A small audio captioner, trained from scratch.
Model: 12.4M parameters, log mel input, encoder arch tc_resnet, decoder layers 8.
Training: adamw at rate 0.0021, 16400 steps, batches of 128.
Data: trained on simulated sounds of rotating machines with and without faults, 39062 training examples.
Rows from block 2 of the audio encoder of a small audio captioner, named by matrix and row number. Rows with one number belong to one channel. Each number is 128 + 32 x the weight over its row's rms, rounded and kept within 0 to 255. All counts start at 0. Numbers have three digits each.
After each channel's rows are labels from the 100 clips, of 14976, where the channel reaches its highest value: "strongest on" is what is common among them. Only what is clearly more common there than usual is listed. The data: simulated sounds of rotating machines with and without faults.
# convs0: first width-5 conv (encoder.blocks.2.convs.0.weight, 128x128x5, each kernel summed), inputs 0-127
# convs1: second width-5 conv (encoder.blocks.2.convs.1.weight, 128x128x5, transposed, each kernel summed), outputs 0-127

convs0.87:153130157114140110116110109130165095116114113159141094169127058119106129156096071107115127126148159107144106129071146137090117108149109122178105108102127103077133169091103104090116145164143154107048152118159070155143136033068145119144118121146147161059160171123075119140112111085070163145138116068083077113109151072101085087104120110142119089064129093179163132135106166149155165075184
convs1.87:158106089123115131124188100136082119160111102133181117074138165089093109115118140123129099136134132097112121132166102134129125130118127102079159141124119154111121173101060132115105099068119173183105120115087140138122090194144098072115162147124105079161108128155042118133114137158065094121075137223163080129160159099139142122204092098119138153117171076073125091147114138059075105089100
strongest on: piston engine; rattle; text has "muffled"

convs0.82:118136079151083097100110152145070131152153137140153123134147126187143124148138135127165155157145075130104128101163169115093169120122122151087202069110162163134137140179146169119105142126086105127162119113090250110175161094129139124072140143157165120148144130056117138123124122153197148160133122185162199128120151084189139135185134127164162130181148141135088097123086160145093123170076
convs1.82:136127131131117116119105077116160107140123142134131091120134097157099154125096131091166130161135113078131133119114117138085166133114116039131070045075141200088117161116088096142141103132068120130079204108142079051109092149125118055185167109110161115111124140130148124125064128108142128101077115161149132098073092071108147132093070091136118055151163115115121071089117141103170136140127
strongest on: turbine; gearbox

convs0.92:095076135055191144092113145167122150067142148095083100207112169130068109095105147124100101113121146191113105097142131151125166124145135112160127182145143155144101122181123146147149133179122030153125098121124091118138140114170082080130120163113115127155144124165117123151172076106169175140173134133131156066107100143166123056159142103141143168160134144077108175157176141132150129180068
convs1.92:160102114102134090123132105088128142159131130131140113090156112179186112145145149084187173099067092091100078120102112167098102070160100116082099121123172142113114133106160116078138182112112099075094146149128099147144128125068124173205140141120192170119117167131123168173120132098115122152135128165066096126112122096082124097088125047097126180203090074159166105134087117106161151085133
strongest on: clipping; text has "clipped"; turbine

convs0.109:158169134110130114079123154160157123080118145129122143097094063153156147134194119167164124151128184110196137096079094172149129125109159062167074128153086185087163162113102102103126157142085155151115173164197107157107134051093109071179102112152144176090133151117081123175114114096151159119186129120098115166145149143063144096136098108163084127129174141148158104140129145101176110106150
convs1.109:123153061158143091183165087164108104133138049155159120098116136076120076123125097119136088153111128146157127133142104148091105144098106131142166091078134101131112113159150118104087096116074133183114132133112108092115125098095107092072152150134118107134117074137127098139167118171098134093113136162131075104178190063168108113154143116160107131113168095079130074217141099110144135037048
strongest on: compressor; muffled (low-pass)

convs0.14:108113131206110112131129072123104108186076139119120126143156108128144137160140129128041116132145137075091130193083138057163120122084086134122093127140123125142130122131129112107122131117146102135086121107078062088108145157060175130148155116125141116117119106144101130171165190091153150156129092151094133246098089100060114140068094122139068122106092105144154091081132116084131166093144
convs1.14:107157139074108119089062065127142153143145158136116149134119105094082117099103173181082160105171129139094068142137149076142158146161149128105119152089061120156141087102089173156122072061136166082128119097114172083113122152155118137100126121126116096169123146149144117050154130132119097134137075154136125123160144136125109136187115157145156081074168133111108195145032069100142126165080
strongest on: quiet level; air leak; machine: compressor

convs0.47:134147131163144083150095132110108148138077141114091167162090112152106107166122107152089161113158160151141154130102133144130112144103171103162098061050073121129081113129158130092122138107128139051138118122193119113088032109047118116157118146146083149145101086147115117115112137119050099074177141137118111157116175114094143122102080154049160110124132123145129118133137122179149138037174
convs1.47:141105090149162089088142110154132124127114109125109116154143143125100067070173173105114099144107126117117125114150154117143128087106076081090157175075108126110149106131122099162134095183099104183140124125107176099100120101162127162105132112152091120167144148131034108142105109181126113124085124202108099112196235149104145092170130129048149143138146095076115178151171099116062119133095
strongest on: compressor

convs0.126:077131174109084140110124097105154111111119139123129140112170111173157154104130101127125099139117099074115112132114117043100136113130119108073108120151139135153131129123116133108131132120174232081090179125068034180108146163073126094111196152101097123032185098166139101195126135144178132112164120116102111114105112173077128139109138102127096112125108148118066173086128130109150139080141
convs1.126:117145115131098152134106070132154180129120155135107151133115162087133115117132126103147091101160138146139139102108171107153130167160132156154085145142171064162179111128067121140161139085098166127179115148137142126117145145183148057098122137142129118129110218113129178090183152090093117132137145145200168155095083054155074143122137181109085138085127163158144102141098026126049141139105
strongest on: compressor; speed: slow

convs0.1:114098255119117147153142110129098194099038119157136102118161126140132148173108119134146180151149095123097131138118120133114105139103114111116137143170095133182145183085149097137081119105152213147119144112134217091144080128086092129118128148068085051125127130148155120133122116089132086112158139077142149108112077137166130189107176160133073144100114160107146145120135138159119143098082
convs1.1:115117222138192132128159142169096093158140120129105116160119120199107078111130111108192120167128165097118066113132146152146106104165162078156115127077129139061112166087137124100134121187158072129138143101129110109125115169141159133115159096141187206136139161166144137136115092155160149143095133153122090130084169137128072122081095142079091124148153123135131069097211163170125080131179
strongest on: gearbox; muffled (low-pass)

convs0.2:189123213169110122145152141123136139190118118124082120110146118137167125066129123133164121106155141140107177133155133151165176125106108123076141130142053119100115113074147090137171102097160212095152114119143143157122088127116121168104111131127141132130077128138079085125076126118084130121116174182148086144143100109143150129139112162094052083120101105109114074138219101130097046083182
convs1.2:115117089070199142125099105143133180104136082113166152157132084098131193195117117142108099139085140198147142149072171146130084094160117111153126118096155110166164155177100098143170129068105080163081128108121111101117150105149107129122110088084127181123164102114116157196182057086110183154135100163103164139110155140144121112180127086135124191120136117113143152180168115124179177121141
strongest on: clipping; text has "clipped"; pump

convs0.45:082134057141146116090162118136109112180140147070136124166135127172100089092111182137119155183153101150126148137155145111144079113080153132134180100133086118136134125184150140150137131107062127130155135107114209082169141129168117159103097170150133137164117156078174176106157159163147083157169124192162173187111184087173166119168142122111182162154152145108100141134072189099152138154095
convs1.45:138127123113148094112107089122148103140097131178145100099121100161135150144089140084170141146144096059131088124089121160094142131110097073145070074095168192103118170125099103126148100133070131126067223104119073079124121139097107053190150130097148086074132157137145110103096148070129141116092101156120152118089076055105115116117114094152143075155126101105130068059139129127152125140122
strongest on: turbine

convs0.55:131146178089136135142141116139125096109075155132083141136058082148137123127135075153106082088096144093110098147086117118139150142141134057150130180118165120187130163136107128126101141125130127146095147122118024119113123095102132125189084100146126130068209148113132098164164127149170101114153105121128094129062083158111101129150195122094109154052126078103152147093126172101176177088189
convs1.55:148148127127039100109210055133119149097145120124138150119171125111133102135087054122135150112090125123125087126151111149162125095113130144069137125146106079139188100177117113131131156152069123148105111094143148136171055211159122073120146062174128134169128160106138135094125123160116104117108147138129099127185101133168153134126092165118139141129150125109108176180138047089037118096129
strongest on: compressor; speed: medium; rattle; muffled (low-pass)

convs0.83:079146064136152115135098141178147165122117134117158141105111095117109132182111108158179117123117121159109122117153172147089080144153123106132154085100112128143089172133086120167090137109117093134141162128143176116143203155136142132106050139120177154184109146134000161103090142097133102129075152102138140099155179115128194086171096128137182149122149108161124085162049141138100135178108
convs1.83:182057095114165074085119146121143093134123109117137101106122105134093142084112135119153129105096098104132162117074137113094149092053107120127104114081103157088122123119115095116127080141085171130111160086127079128076029184131106110169135083149089065129139140118157067152103122136109122145065115193125113146091140101076110108124070101165097138155130109119085089113149107062191162102097
strongest on: clipping; text has "clipped"; turbine; gearbox

convs0.35:172121143115110140116128164179113106119167108149110157198080141171141158134127061139145099074098128139137100100106052172146131112164070072110125164134144117168160142156160148098138149150134148137117123158066040189085127134079099116174121131162121110096152137101144063174096054149118159121176154140094071122114096121081120121111159105136101144120191134125115128145146135139207131096186
convs1.35:128159094151072107153176089122132165083165158152139131078171101103121095121120133142128060110086105122154099131138152134143118107155147134124121072128101110165148077174118109114082118133056084118064163187167082116173111179167149098101093091175122106144141066111157149103130112131046106092125152122183092082208140121152107129077155147137122125156101122100120149134146059145086083086150
strongest on: compressor; speed: medium; muffled (low-pass)

convs0.113:120139156131122133117155080105139198174119141120120155128113158156154184156086157152057149211147112109084160193112191122135130141079129142121106167148166145126133101128136117158119159141131143150124160129079206155176135139094139120091132057119114111174151102099074170120180179117195149101056127142127163168117170144185117175118136141063168125163130127125160157111153155145061128131121
convs1.113:106129120089165169130160071107102085134130078116096142128130111129084127123133147111142171135083151057122047108099112086113071141153143123082058139137157163064059150118120064115145096160134107092128082064128115079110122130153123118170164121162143146086126180117172136085104132142242148143134121136095134127091156124097112089086076116136144097172143145147105079130086133149113118182124
strongest on: quiet level; turbine; gearbox

convs0.30:127157172151149104177065158097035119096165165079178203101163134128085184155141136165182164124151185153148095118113147169156114155194199092132114090161149123092105146129120130084121156129134105167189116104108109131129064176159157061141142116136119180148178134167133101091100110125117122123121154095117149141098086127135121115110115138098078148160077108093203138128147128126144138116102
convs1.30:139090126105046125169176086069078154117124141155073120146114095113150063111118129176169037134089065160095171133088130101105107100049103141117108090075170122134135123146103094179103092158116112118075157168126106139061144104124112129033162138139139082166122103107131134123108105140164078122127130135164143135129070159181186130119120120112130147132101143120086122171125097109139117122116
strongest on: piston engine; clipping; text has "clipped"

convs0.112:127106150101132126087075154138116161072108059139017151143109156165179081151144066125150053105046148145163107108137116160091134137118039110147134119118110158178149128160074103180087143116129154097144073154121056136157076143103104125163185179137076152102128115148098102129138069122114100109162148133123111107109124115114085139137148124119122146125103143119119102078107129137161134130176
convs1.112:146121092160147113137123152120209146151167121109132145093127148156145035101164182106144082181080054151159089108114175149129144112206130076112189099114132087094134069171140141112176150144123085141117162178157127107098110110113154163071073123133113098149138102109133129151099138176074110093117159142100102119188155117103112108090142123112084158162113122124140130145208091142078124163120
strongest on: compressor; thin (high-pass)

convs0.5:086172133161150138105074084163099094173110105087118157184133159055087105161093194150080120109164145113153084220126158102100191082118125107119127145158138143102126111099185172067156138105100139084106085102123169126134159205082119126120141130103136128082143128129145164169169132153142171102074103137157142200147110126116144138137169172143126123114180114144122088113114171107093115095095
convs1.5:164124112082116094111118143094187161108097138097091117077098185154096132110093125123117141071110129088113126108144130116129078135073118126135070102100141148115096118085111101160191089144163114123115140112114182112069164168147160144128155183089162084127093153169120112062151183100235126105132134182115123141106177108123093101149115137223133086144139154120139144097167125110174124189155
strongest on: quiet level; bearing knock; text has "muffled"

convs0.37:138113124080140123121139176122120131057149118093080115053131153086108062127121136116200060164126086162100162106161150124131170127137133154114180117088123166138105154193098141166156131074112170161167129132084165109146163103152109180105083175107139104134147149056149096176138099151125107133116113156184194062113173099157145097167145137161165116188117129150120130077150174131125110150151
convs1.37:123110166143117080112113106125147102217113138125171091097117094157145144113101138071170123181110051105137129124087149149049141122123107066150082087059143173108117164107117096079145110151092129124072190103147057114132119153076124089136167113123114125107157149124167144195074102095114098090095131157119134119089125041119129136061094113105119088126117117142126107079147138094151147112118
strongest on: clipping; text has "clipped"; turbine

convs0.80:164116117207115130138100120122067097159195119107137180137102134171130090136110125145053099141118147107158057168088121137116171109108091176115130112161125127125170120153158140101147087143167136133115099127121098125076126093156145139137145163117150168085138112119140155171151123148060164119144195100110108232140112092093107126085134084116113101119225129188174090114177137167166120110126
convs1.80:093151082081101078121155064143150122131097116124058099085121118090109121096121098109083105092118109102143123105146133096115053127119130121144104107073087070167098145156098081132156104029091133115080138124122123079105142108180122073098150141162082030126096151141062120103131155110119098100133122152164129078156108113128089146174103166146164098071095167129117155159077098133129127122140
strongest on: piston engine; speed: slow

convs0.103:126125061181165079118035065169162159160096135110041115126156134140114149078160169114031124150103141107155139139060097134098131114153082129137080111117079130117109106166125152116161083114145110124109166172102084124085126108119119131193150113168100139075109150119134132182156125171077133124138134144103133174115148086047118157080110113123153147116135102132120127115122094102142091072126
convs1.103:086122113142100087106172125156079132139132127070100094107092194117042080112111172075072123120168114073114097122208149090116103120129136089086140148100121065159137094150167102134115061116140129135103120113147134074105122152173149194119105137140132129156100128129074130115125152170152139105127142209165095077194187155070097124118144143153102108093143101112145153114121114112061131140138
strongest on: piston engine; speed: slow

convs0.12:118123061138088107121149106077078102165133143163137103098161120131096157129098117147157128160104087157092143140173123148103085173093137145112164090109095098157105160144105105112071104112074111120130101131114204064135158098141140109102116151097098047132047132107099120082152115094053173135126103142174136132145117104144127149121085127097125128042148128081078078164058104130081113118078
convs1.12:174082118129116083143098108109159110149111140103091076109132085147075144109103161104147135139129067113132109098079062140100147098082120074126101084044115164159103169084114102127137097151084136069080146088168075091093082132077135104110124135114157120139085118157126089107048107093100113108077111139115062106135101103089132103093128097167107073125135113061109112137152158111095132170175
strongest on: fan